A small spectrogram enhancement model, trained from scratch: activation silu, widths [64, 128, 192].
Rows from block 5 of a small spectrogram enhancement model, named by matrix and row number. Rows with one number belong to one channel. Each number is 128 + 24 x the weight over its row's rms, rounded and kept within 0 to 255. All counts start at 0. Numbers have three digits each.
After each channel's rows are labels from the 100 clips, of 14976, where the channel reaches its highest value: "responds to" is what is common among them. Only what is clearly more common there than usual is listed. The data: melodies that start on their tonic, played by one synthesised instrument. In brackets: how many of the 100.
# convs0: first 3x3 conv (model.mid.0.convs.0.weight, 192x192x3x3, each kernel summed), inputs 0-95
# convs1: second 3x3 conv (model.mid.0.convs.1.weight, 192x192x3x3, transposed, each kernel summed), outputs 0-95

convs0.101:162151097100179110109145151153132119144154124174126118113129140150102105151132144117163121097128139099130136149104120125144055091165138114162116129107157140119158125110117105233162111125144111184139165117108131136126092185157120078126112138146130131137145096119150100131156143127129109131
convs1.101:151120134130138118125133127108132132087154101135114127119137136107120114131098099171121138100119124181150150181094120173117146107110137119109112107169165140106149110077100113116131073128114142137141084118133101130149138122122088163175134126143111121180124141094162131123146133144152167127
responds to: reverberation (63); rumble (32)

convs0.99:133139069143150115123105129098133143119120121114144153129120098145108168106127187082127093116139129131156091109117129146177154109089118112119141125138131109096156121128158183103146142141106117114113145119149132156140133143162132129120155155127152089131159197147149143105070143118115109125
convs1.99:108125177112139147115141081110185132101130151112101113152135159100141181163134147142163123121143137113109096166100131164132101138126077141107088112091121129124111119161168126136127128127125116134155118140127120123126141142103135166120162094131143140176163104115113113118120129079149129116
responds to: quiet level (60)

convs0.175:124088176154119142145112145101092125134096135152159129161144161137109167140151093115151156148122124149108135113154129098114135128137149121118149138128131161160181153110131123111131153119082125140149134152113123111125083162120120138138130122081148129099161140086097123143152131093148108169
convs1.175:119162102114094102112139135108140094129139133118148145073079087063095124135139109157102087108109154132143156133119095156091134154110140103144094125125144108112115130116092140137093142120108108119125105129122132126115152053091108157114109111120125117137116148174138095113121153140095115119
responds to: sine tone (42)

convs0.159:106094099120146093150120090115130107143097063177146117152156134116121135121118175078140170152135133135111091103141118126129152086130145126106147134108127147129154127130146146105114082117093136110205135129144131137143132142122119099121135107102113131099107124084132122069096158167128188140
convs1.159:159137163101144127107116117122150149140126140090132109107127085166119164145082112132086115126098136111164172105097113141136110155164108130098091143166139156135083137110130151131159148137159083123174130129102109120145120118154080121156129147148127102151126081141150109110146127095125044171
responds to: plucked string-like (31)

convs0.29:097122089144173101111152136129136131093127144151077112098125122164122136117129158142094108118096113117145079122139148136102146105135094096127104117164163161115111170121120107167120144105113115156102154138128089151105182147141114137167127118137133112158150158143120111130115094098128136141
convs1.29:145131157126116113094123147089158153131103145074112101157126122164096149167097107143126117137152166109117115164136150123153120160143133111100128132124091086119117097153164132113130087085128132109087147118102140122132104167125126173098110155165174134147145133147104129144114123200145146127
responds to: mains hum (70)

convs0.44:138165107129095145151149078111150115143154117100129085144155111133105152122108125122142148132152108156112144086115141101131116145099154182139124113098135156136155125141130108121110160142086115099137142123099131151143107149125135125181158144123118132128122163093169137157124147142142167147
convs1.44:122127154111129096134079140133098108133160131147132157079117141073160138141143088127100137079120124106098166102135105142116161097135164115106124138120137110108086138111107138144139066075131147117126126147108144095118137153143096121102143114123121103126107132147099138129123134105106071080
responds to: clipping (32)

convs0.119:125148128139130101125125129104089134139102140130130172119153130159136139158085149117127108148098127124103156112101120099096115088137087126131139157106165137129074104140131129121114163086127130131140111133117113096102178133128153121124162100133115084104160113122100101123136153083127178131
convs1.119:134141093099104146143126125095159139118159125147141101141141081091098107158109131081142113123139143138152126081139123120116125131099101105112119130157135143126112132086193127152110123142140137153117179110132136142146123166146083119077136130124119103104148082136121104081082126110177100141
responds to: pink noise (39)

convs0.45:169106107141118124110156103147124129109147162108139134131117101121133138134132135152058141103134116115112132128123124125108130135094142091120114110109163112158093136094151100131109115142098151159163085121128116109087113089125141135123131132138100126102104150126134142144106139083127168121
convs1.45:145147138104132120104190151094148086160124145168178092118138120139119138134097117144145135145170112114164125112115176105131114109155118146131106105136149145167159135141119132122147101134136086123100123150099163089139124130116145136106094141145135115131127100129159125125127123131136133141
responds to: bell-like (38)

convs0.171:124143153108115103118160108093133120161121127134140142080182117075119118144137163150113164113143154140151146099102115112153132116169131094118102124131125100115142141129131132112134095141136117165097153100118094162109145137151101087134129115170148130132132110140115149113137138155095125126
convs1.171:116144134105106159156134114139110110105071099144104123140099136115140123123105102141133131146134108122091162118084100163135144129146118118134161134106107098105184121152111129117121094109147149150159102135132148139164153151111118142141147112128111100141143104112116075091140090115134195106
responds to: saw pad (26)

convs0.124:149137141138144100114135114112142151094168123086149117127186122146159145152103182102103160111120140137125120149091099116147121122138115078133114126143167087171092088108153122077135114128120121117143094158082117134102132088142131159112109158132099148108123151142125130132119120152129138094
convs1.124:131108091147117157169108137109127071110134139183097179121119124122116162137161083159111119158118130098125146094126138106134126156110130121106149146145131145098108165151106124139117189147138131138121142110167141122117104106071075145171099145081144117141061123111119109146167127106135125116
responds to: staccato (66); bell-like (26)

convs0.71:097150135122127131117150141110107131142125151182129137091152120119147102092119116119133154143106148075084133120129128168118138145148101129164101094157100143090088109115131123096139118110161133192151104122102151132111142135112173139141121112124111090144100104170130149127122136092095106083
convs1.71:188134149099137141160144156130126108116106120117152111158116133138140130162109113138165172110155103119104139130143152076122126169125111147149090128197140133113100142109129120133122116109144164127138180111138133097091111106142123140140099120144141144105170097088079135132140090145128125146
responds to: square lead (37)

convs0.90:115152152136098112134140103099126144118112110148099134165140137149131131134124150079163118130175099099078105127108119125099141108123112135149122090110198094123121145136091108127078116149120085108142144150140146105121087111122108159113150100109126114106125112132151122116174144164117171133
convs1.90:136131154137159141143133123111107141145106115117149130094088060148161125115139133161120137181066127091151159117171166136146141123130171116105146130128085178123065137131142140130149124127106145101090143124103084136119095082109102155164122134143097116128111097139126135148135115136119085093
responds to: bowed string-like (29)

convs0.127:122100137132143106109124097131101139175110113158165158126091128129099115111136138138136101152145122132141139126131109125120116185114149106172115122155097113093130117123146153089105104147129125141136104114120131082102126082107186114106112100089121150167172068121140151106152203141139144115
convs1.127:144180136150129121092134156135176086093129097163139132183139129163140125170131120120141113135147140112095120148111126073122123102148159133110132170160108148094130126084133111185104129134124135154111154089118150116131120133127103093161198160151124116123123148148105130148122142088111142197
responds to: staccato (51); pink noise (29)

convs0.125:140113155138117139158147117138141119103199129101143094126109090102153138101125149111091125118113171104103143133156150147130105144134101164103127136110190129157110129087115139124161103105113123126139135137100117130119133123111098154146085103110107147098114121090107163149127140127107113118
convs1.125:127157133114157147122116116103076101149144117177156157098120114153101106126122132142174108138119128134175138166146117068140153112113125102100163111160127137176129123114129118127083138130102119113113068115132098141099082088107114116143155094147127160134124185135141100115141155117151111113
responds to: staccato (57); clipping (39)

convs0.182:137120099125114121145145131123075143086113095137114159136118109095125144152093121144130132136105131111117132084132108092129132147143123107096147123171113160130102143135119125122126100146135071110176127116123120123130131128137147128107140138148087157126096141121124127119134123102147159179
convs1.182:144166156122106114116164110158116111107124115131110143104105084161145114109154154088164079116103152143119118102100161130081124119110118131135136097121102125143147080130089140108119168155171179120072129144085130128149135122098157142147119103089113077098134121103118082109121123159100099116
responds to: organ-like (60)

convs0.144:134113085140152119123129123126106155092100149125148158150098122138132145117108107114102102126082155108138130069145134161123187135128138120099139132099121117133130099102128167129136172116192154129108113156150088115142137084145169123079110119080134111110116133129142168093119095147144115121
convs1.144:136165070149126114140107141136120128109118141157107128172106130122115105171120144119113126073153143111124155095141114130144125139136074154125078159143155125117171156123102133142153121127130134122121128126158175136128128099137181105110162154143097103122135125099113126160132073142125159150
responds to: thin (high-pass) (48); rumble (25)

convs0.43:156146141108161118107137137095095139123133126103099129121097123139131114179103125100083142100096156118099107095138088151123136153128135147116140134143161152130091121094123099140141108097143131108076089109152109099133138124079142175128127136152111140140138119109139109124111105087130126157
convs1.43:117112066144107139122142143109113126116152128135152109156106122113106127103120165120150132191159126137163150131114127113173133152126117137137131120093105124105162136197114132181132147120158162123167087112143150130104152139156167116096125114113111117111145167127134153112123150126130141092
responds to: organ-like (26)

convs0.33:170143131103134101126133115157142146091126174173117150169132120114145107168162144128154108106144090138132104134102110104118137092133150124128151170131131147123153134129107121227129156146154094102171145110113107131115132117143108159114084114124156163109150135138141108110138113117150156139
convs1.33:163131135117160146130150128091132157105125070131131136146111085086126103085115161154122135160129123173162164114155103111142134134155155178139116108141150120156127176160116132091140092088124176118115049137136102108108100132104130136141138127134104160133145139122136137123151112166100112114
responds to: rumble (61)

convs0.59:143133108155126108135091174126162114089128102080096098154086163104146142091138119151137115120078135138102101126094118121145158168082116103099134158145149119134165107126134116121118156159164163136097108157147121096108144087096111132096123148170174134104135133124142102095095118159130113164
convs1.59:144128116147122121126154120149123149125157119111140163106165103145159123100124148131118153151087082106165135117147143131153139144126156140129128140106100088137093139135111147114164091104121096120104075179132109109105101105152108115144158110140089150131135138133103152110163103111076129108
responds to: white noise (25)

convs0.155:152102122158146134115151114139156133091123140138162220109135100118148124137129131134128136118099126117133092166112117111136102115112148132110147157084118120138147125108133143196129141122193140122139097176139126138119144128110123156123074165112107127124167141118158092139136115103160137111
convs1.155:130120153097146126157120118100071112121166133153136124146117126147111117162133152078133153115183124127162153090168135142165135126103172146138098138153134113121096133157068123122168103136121133124145079126108094120080100144100064098147096125153095131129160143072095158118116102133127105109
responds to: rumble (92)

convs0.57:131123115150093118101138145171140097101135119150158149114158151140126100143170154174137173137079129116139120162154107165121133103125092113126134125144099123114117142096112098133095128132165101136120088181126107115090171154155136167125128112124111144119095114119115136130147084106132121144
convs1.57:133104128120103082112150115132126124143129149112166129197168139137128098112092124174132153157145119137142097149143136128134111098133164132154091164153184119176099149136119136147103136154130091101108122097090152132119111146162151122166126115103133153149118127107113157140109138140147099102
responds to: thin (high-pass) (82); white noise (50)

convs0.165:133121162134107151124141107137131110101137147135111112113140097146162114151140128109135116140125175158130120157113134129097126129161139133174117154133100137114115152145156148130120147147152106127143099137132125129129164103111098129080140168120139137151116107111154168124113106157132147151
convs1.165:165126073108102086125108149134096118114138139104156140115161120118098108167077162118127160109127124069098137116112128144147126100120110128118094143113148129130148093090097107165120125173130121113135188117135141136141119155156150118133121151130143116118157119154085118146142167094131159170
responds to: sine tone (35); pink noise (29); clipping (26)

convs0.173:122148134126109108132197114101100132133081115128106172155104118109122118158142091106153107142140142126164134129179119118171133133089096129157110130104093120155137138153138111116145141155128107110118140167150099120143155117151150130146102155138118160129122091120163158134143114113128149131
convs1.173:134078110142149134146060142069163105123152135074137108146133114136141127118125136137144141138148146125142138131146127138113145103158109112142117137138116109110157152148137156136158171161073134155109098103127123072084120138117137109090107105124143106137109145129130129108107091113159115118
responds to: white noise (34)

convs0.185:108111108164152121081180135105132150140158129130137110113084094136123140146142158150088125128121105125076109144118124124145175154073120102097137109135144124155122097104150156135116116143129106115091134152126141144124133092131120187132118123159096165135104099108132133166114169110138185123
convs1.185:157151126099157109123136150139106130136133164159179153133114082105152111094222091109148136131165150116126158084162127113152092144127112139078163136166107114150128097136109104161127165122125147127160096166097117140105102117129137090109130114132150137091080147110117113114129117108093110125
responds to: harpsichord-like (32); clipping (29)

convs0.0:142132120096138126123131084143156115139109133201152134120140158104150115150154097136123095155140124133133138145087107119135121127100089159099160119149133174150170125146099156140104089098160148101110136109144102149123105107134168136109092112170129112118114142147101137165122122123143106125
convs1.0:173155103104133152130142125075102132173146107131124131099095128117078083134164124109142132138192147142109138086117143172117134130130121111111113104135155136111127155132130139158123139125131173154098116109129159095098175167140139167153153097167117109111145154080145121152128100118141124138
responds to: reverberation (61); clipping (30); muffled (low-pass) (30)

convs0.187:126161155142130121141116137160149133136109140143164133098137110115123071084174121126149141118097139139101098120156140175121130122076189173125136146088137108147105128142128115137154125131093126073122141118073136150149068094144117116163155112114131130128076112098145128165113158099129133085
convs1.187:090172087110137132145136150139104108136118074169106107128094141130116125123120134110146131079162135137119156122119120114143114140169113121141134152118138076069115102134144130117087111148125118147187154118157189135139151084102117142088149156142108130124133108148117134166142151131145133174
responds to: staccato (56)

convs0.37:128161099136114101095139116149145133125121134109111154139134065118161114114127142100110123126117155132113127120147144132151158147134124107129110101115179120164104106070144116140142108156140101118114130117099106133134137113230146090120098099167118131121121212166166178114100142139131108102
convs1.37:085132137108119151118125132105126130138159123148113123109108111157117123132100161159095135117122114122124117124142127131103156109124169115116133140125179131171114133153101121149114124120137113132102128133115162154101107156069166139115120150115111133144135112104127091127117080147145150144
responds to: bass guitar-like (54)

convs0.152:088150142134108116120110140144122138164129137131112078125119137174137117110170132112197109184107109126129122159170091126114125115099125136115133123110115145125151055133177097158142134113160123148107141102101104119126141112114105131184108154150138127138078129122119133135114180112138133105
convs1.152:118104150147144107076113093108138094108116155090136112110194101127116119134124114153122147075108145131092147156143168114134206106126132107124142158102120081148124160143118142106107144137122140111097127116132135133141067094169177120080140072135072160127114129119150142161143101094114122119
responds to: pink noise (41); clipping (32)

convs0.18:101139091088135148120123126131145150147130216101136121156124108181139144161114119205167129135154148154139136120106140160141130116130111133133163181146178121106136139157123143172159088134119125129084157153125087148150079151145110161127123130130130087165103152125127129145145157152180137125
convs1.18:187120155120119138157113141157087154147091113137151140102097130110123094126093110106162097175143182153127110144130123131169122148105095158150091111140172161142158081157160104145126081110119194127122142104095114122134153097122103169130147138141101140117136104119135121097161085087164106132
responds to: staccato (51)

convs0.151:120116111142118127102140164107159122140134115142093152120155116066120129148159174128107196105052126099160108125120149190124113115166124137113111134165143112122172113120100108108128071128144086153105114120128162129192114136148116145116151154148127107131137096136108145124129110130105077159
convs1.151:083109111146095134093155155134116116121157130112132107130164230138135133126116152144164133155128088143124133155115143167142115142121101122118129094115123124151124148135150131094115139137113155114156169114108146120114118112107116127125125137128123120165153113119107096154153119171130163112
responds to: square lead (26)

convs0.38:133106109105097121149125148146159137145080114144146125127142074125103119122092117104159162123111089076149090124105150124131123110159091083121124172149150122098154149121141156110115128157149104146101144146141161105148131114096170127113135146134108126053080158138171143201154138119122148166
convs1.38:093148156113115136130144098098100103161158141110127128157114197155136168149125110101113111089079146107120120142102119122101152088102129129134122154112102152130122142089162094128091149158135121094137121110118110127114160150156125161117134097147126135116091101099107107143080122134131131129
responds to: saw pad (35)

convs0.108:103101117152117103079124092135118122169168124142149131154154133168149196113116174121135110147126133102110134145148148114140133191164124168135121111125166122154105161197116115098123137137142134104110164119113212099122115134127135105112114147104126158131131103099124127096125103133132112139
convs1.108:121109144114155148200145156121129127142165124144143118088105114147087121143148119156124129133145127125129102146138091122147115135115159101132111129086130122090130093164111137135166175113153090151153133117114086135117122131119097122151152160184105186133149125158100148135129142118096111146
responds to: marimba-like (25)

convs0.52:099120100105131143149172123119096133150127133100131149157107108114116069104185200116129116124094094159133138128143117131145122114096145131123182149090153120136168113145181141160150130112151099113138112126145142129095175135091107124150110119088142157134118120110158166097112111093133134162
convs1.52:148093169132147154092100094091130140129097112116163156162172114111092120125126112103106122154103113109132175119130092123156123140137132113105116152152126105105142119208150105122141094181112099147113151139137126122102096155128122125129149132124103125130120141138124136127092126121128106140
responds to: white noise (47); thin (high-pass) (39)

convs0.25:122138120150126092140129089132167127131125149143118121129108135111151143114145159132104158130127135135142133130127126113123188134168153105116113150123129123152113114119143145110094093128086138145192132128168091102123173115073165110125167168144116092136171169119140133182172126108131104171
convs1.25:141158135142133135167114131086112117123100113105154105113082153128097144109118121073184075098129119129112078123105132143126119115118160121111132092147091128117111116112105161128163125099160119124136134141102093118112078156145130177121145114131167144109112127154123125101124152078112087130
responds to: square lead (37)

convs0.7:126084087113133131122117091131112128128124086114123127134134143164153137103141139126154111125099077166132111162110095117149113136099139113139142123108095069089144166127115149101097091121127128182106131151133110133139136155122133068112138134146140136107097085111118119134145154063138117122
convs1.7:150134162150132159138095144114147124139110131172122156114148155123142124137110177131118074095151151119129133113117124122127100116153116158110113086093146182116077120174131152118127145162130139139158139119133159094110134139104121188138121157123169145096133113146125150100120143121136128172
responds to: horn-like (26)

convs0.180:145118115127132179108148099121135120120122080089130118117138125138128104147131100163114139110151130090122132131133191089140118132112127131102123119164145166115139131122158132178121112154117159119098180125169177116135103147115123117137160134135148152128131138154150104130193086136146141114
convs1.180:144125126087135143151105071110096184114115136155120137151129110129110084064066176121117112125085106165138125110133096155119136092144114074136156137121104088115131110130088117115131124101108097131152101119105090094146123117149105082138139153123115079111133106114134117112156103148147135131
responds to: bass guitar-like (25)

convs0.23:118146119139135131115157115106123127122128153102102123125139088113081105145158125114103138103133156147104111123114095116097106117151144106113143131097109125159123130096103104204149146140141107133099119127164154165121165106159124155154107065112104155098104136195113111092126170137152161171
convs1.23:109177103134093106138092105106169120123112116128149145118144159106151103097091118133090147125100122135142143160123157149136114109081091079152102099105108093134140088116147080146083119104081094129134107117120081121148149111123121138122132102110108124118144128090158119149108152181141123099
responds to: clipping (36)

convs0.69:148093141104147108129126123182146154118144160119142127159128182096129127122146118132134119125155121085163137097097098088118105113146097142106149108156115151164096134130139102132125145108134129148154106107132119094130193131120208130121126113158134139136141115096109118174123116065154121093
convs1.69:083121150076148156131127145091131110144153113128092093063115121148145165125115158119168132150114144146096149126142141126102153143111130137098138127144117108112137145101124123169134145131135140091088126137131131110097080093128130151104155188141145109110114134125134128091145131129138121162
responds to: mains hum (35)

convs0.64:134101117101134183131150185128151130124108160113131127142093141115130116111138130160127118152133104117130127130114133102132140130143117181113156157142082120141132109143114158111115130161155169083089174108180135079101119163129115109135125104154121095123190117103115117108155103106141100177
convs1.64:167104095089077112125115128147091149150125128172091134115052140146116157116105121114101172126139139166072124129146146169123137150085101118102176144090119079124148123108107156111135171105115123184177102135136128145147100100104136108087129155108159130120116126162141112137136084134130170116
responds to: horn-like (31)

convs0.153:119141140130137170124140131122166141120177118132184116120158147130157143110183121133123150128120118082102161119162110157113073158106116080121116100145097115165146113103149147163092149119119125115101148128077140133115133126152130112111104128128151121069159165052139109110150114116128146111
convs1.153:127135140134112135163107133172117132113123147129095117166129155084125108121123123090125152081114140120127107161141139116141122136161131164156172157127091128079120112117100118094141195126124104142100099106119132124096157136159117102149090122075118164150124115166136090146110133178170102148
responds to: staccato (64)

convs0.86:143099130093141108102127082109123154109098090106124151138128123158121093115155109093157131140121125143121161107160105117154142114150115099154123150116101142164074117102130153077135084096122125089128094146117172174119108147127111129108161115105129157161150134159142126123081152143113128134
convs1.86:138126082127127139133137115111140167162157130186094093124152147127101101135097123105107137058169141111144115133138110118131125133131151119118112094117147126109161115109167122151111147092142119088102190131163125085124107162153122114125110113131120168127117127113137106071132133137134135111
responds to: organ-like (28)

convs0.68:098111123138161112126148105124103136128158087145118060118126145144111104144161153113130111126123116125149082098187116090129105138097164124111150120171130195164135147128122141136127141114129147093093140145155095124110168119137132139104131145117095112147122098114121139136088124164151107122
convs1.68:113164082110107127078120147124120146115145147092117101130144125118134110115134121132120139159161165123108096079124140135102086123136132105135132058108125118144159120094131099122138161157151124142137108155122160066133123126108111122093146117106075164126132172128110109149129176164127146191
responds to: flute-like (35); string section-like (26)

convs0.120:144163146120127138116096117155106149116107147071150125153132148155131143129134135140155092162165116138114135092134134174095147161150158107165123159102113131154133090151148138173159125167119112089131120150106096168199105139117111101153140122137158102102133176150099151159141153108081099155
convs1.120:125151123110153108113065131177148131110162125127117158087138134113146089147101129138118103119134162136120151145164141149099141133126090127141146119134119127142131121165119131148070138098111148161146120106098164126131161096099108115084147108091105163169147150128152112084124112131131130142
responds to: clipping (25)

convs0.161:117144133115122176121152143120145138120123162097130123153148106155146122084078144111143124130105114083146082106102166104130140154134146112111165092116119119130078111070149120089140162161129142133138114099104113163126095104120101128109139090140112120110156168147147135154172121110129146123
convs1.161:141105129175129155168113153110078126149103116129160132132133136141124111108148101141155097111151132117098091111127104164124113099146149118168108110130106111126138134127117122103148108107123133118151109132111092142117107162110155109141150118089106101129126085110150115126128136140176123156
responds to: oboe-like (27)

convs0.156:133167163103165148137112113107117135085117188163160146142122160128092126122131120132195137119164081104142138132119143145121147162154123140141151113163074115108141121134099138176121118137132107092103136115127130136143115144133161083173099108115136125126143080086170106117174103109120083141
convs1.156:102113086137142120133149171165122145136139105167137131144106176172121063120128107118134142118123129176131132120132110157113117168146139137122161126137183094154164118146087118128099123123136133183119104131103130110105091086127120079125142131114132112124146155115129133141136106162123176146
responds to: horn-like (41)

convs0.103:082136147101135137141140099080115155135138139188175118114131150104128137133103134092156089151099106085122116121143111142102148161137103121123128116110094110134114081088129116168076137098143123110115138146115093178108135153080161107109107129140106115125123143097104123104157132148159124113
convs1.103:129123121150125122133112135126122113084124119117135107131133113134103138151136119133129128120179100146109107144108156149139139149115130183113107126147138180112136148142115141119152103133147112135125155126137112130142085107175151104130105125104126093154139134090101145135140128125111138119
responds to: rumble (43); pink noise (43); muffled (low-pass) (41)

convs0.106:127143085096109126151135110117108112126118121177115109132088134163153154180113145162153090124074112081103095109152133103084090139125133113091106076078104098084145151143144144178126148134163127122120086089132139122109118134140123142100064168111141122102100118138119137116110147165135149147
convs1.106:114135113135119082089155159121145134181117124091163123145146128114095110127127115094145148121111122107092105157134154107158116129128150118136123118148113089118166121103133127139092152115161111144105148183120168108137134129159134115165142073140119117153103124101148114135112165176138146163
responds to: rumble (44)

convs0.89:126121134120135179054125169107120146092172132104161125165117156102090122128129131138176112142154153106105127095132137106127180126097121097145187117110128092083134124090116097179126157125118128123095133127112135169159118139146146122120104134083128119159140132157153118101136125150150148155
convs1.89:122095157181111120113124138118096142110138113119127183118115118135104118121129069107106112114117135117121113147081136163118131111129106131141171128150106142123097111153139090095119118081164128100143089141119124133112121118118098122122132128111182111119113120133139084155152126114081061119
responds to: mains hum (27)

convs0.166:119147145141159124085114139134097143129136116119126134152109168104111118118158132126127111133117146139142137123174126140151130160109151081122108132110136133163136112155137128184121145107131142112126146105089119184128124127139120121116077130153119131119149118092150121116131113147088125130
convs1.166:116131132140108141128121138114148196167113132148138167098165111107090081115158088128151142103125097146084137150122110117147127136156092164112175099144120108109156104156103130102115116107142094153154118105153145155117121115100133130068085100126171137105143107134134127122131121128136137151
responds to: bass guitar-like (28)

convs0.17:108077110107140128117186131131160149109135183122176169198107131128135080123136145130116085167103123108147140118144125108163156108114148143135130147101156113141150132123139150168142090127163124113150100111108097107125143132118155160126096112114099107167148143168092137134130113121154100145
convs1.17:135128137156109108156115112073163109111134111137129151143168154120111186129120185147151114105131139151141129150132159114143138089070114121125129093172135156137130119143129119085145123137129113175129112151135110061108132127119140139151154142154126170119161142111106159122135102139109116101
responds to: white noise (30)

convs0.78:110127132174152154131156131091133143122116149093110154127095098086115117117156160150136107117097099099131074168087115113155088115143192178121142091102154129143136115120143115088164127138117129144089137098158087125089140149097106120133132133108134149126134175112102117113150100114129139144
convs1.78:129124141168114098116127156135085132107068147129158137135086149117119156125077104144156103104109135119133156101102121154140115097100117138160102140160127095102093129109088124147133125126128117163117137109123115099125145155087155130128135145141153055110086140106134176119113123129130127123
responds to: mains hum (47)

convs0.35:187131130100106115116117170089149137138176168110173081137154125127201101107116122147118132149171134139139115118136100139112172152144130139118118137121137104126121122129115136102133078136114152145130117161119138125108143139148170135155108115118126084129130134103126102095117115123120096143
convs1.35:134169112102143121133143080144113136108145084129095122106089149124108143097105123118117175111105103112136103112143091163142117115164108162118137141126126134135133138144188153122153130120170137168111146101146120152142135095139074139109165099126080106128124142148134159151123118118135160140
responds to: thin (high-pass) (41)

convs0.136:160127114112084115126085097092140145179157111180146139124111119132123114113143121113166085082136103170131152138148142118152093156064146115164108103138077152117077143084110133138111123160132146116143108148116128118134145107119102138118142117111174119114174155138125117133136102124141121126
convs1.136:110133127106146140145131175115130078098117162143149125126102120135129131118130103120124149139116158104083115115165090195142165133098153145144135122139137149152103159132128143134161133147127138152100160114126127073163098169111108100154130142161097122086128082083129100127131111093122136131
responds to: thin (high-pass) (85); pink noise (45)

convs0.34:141139150133136137134119146135125101135096118058122122121136147122129140166168149163164140103107146173109097115057091112149136142154097146123127121153102110123130150127168102072165174104144122131140099156106157139127144146103145109136162110095116098156156150152091116100114115080176102114
convs1.34:055065168181107114113121095115128160130120089111156088138105095108129152118115118127108073120151163083120142124139097122110161129102131134175091117096140126121084087090110090139136096086131146091121155123127147130133123131135124123089141133112143151117157110140142152126112147157100103146
responds to: mains hum (35)

convs0.135:099143151164145126085134167122131130085090128131121145111153140130130142148121141138069149165118160098125142142128098144149099112109110103144155146170120137134106100140129122158198130133133155144133124192134132107097124128124150096126178126137088103115107104100130115146139111099124148140
convs1.135:150121172165131120082190110121104115146134107123138131137135135117123161130145107105121123112105155086190116161108136137118113132136141119146121155166120068146136089067129126111098150098155130133119115163115138138136112091124092127119167114146120099147120127069107136111121134157114119168
responds to: mains hum (91)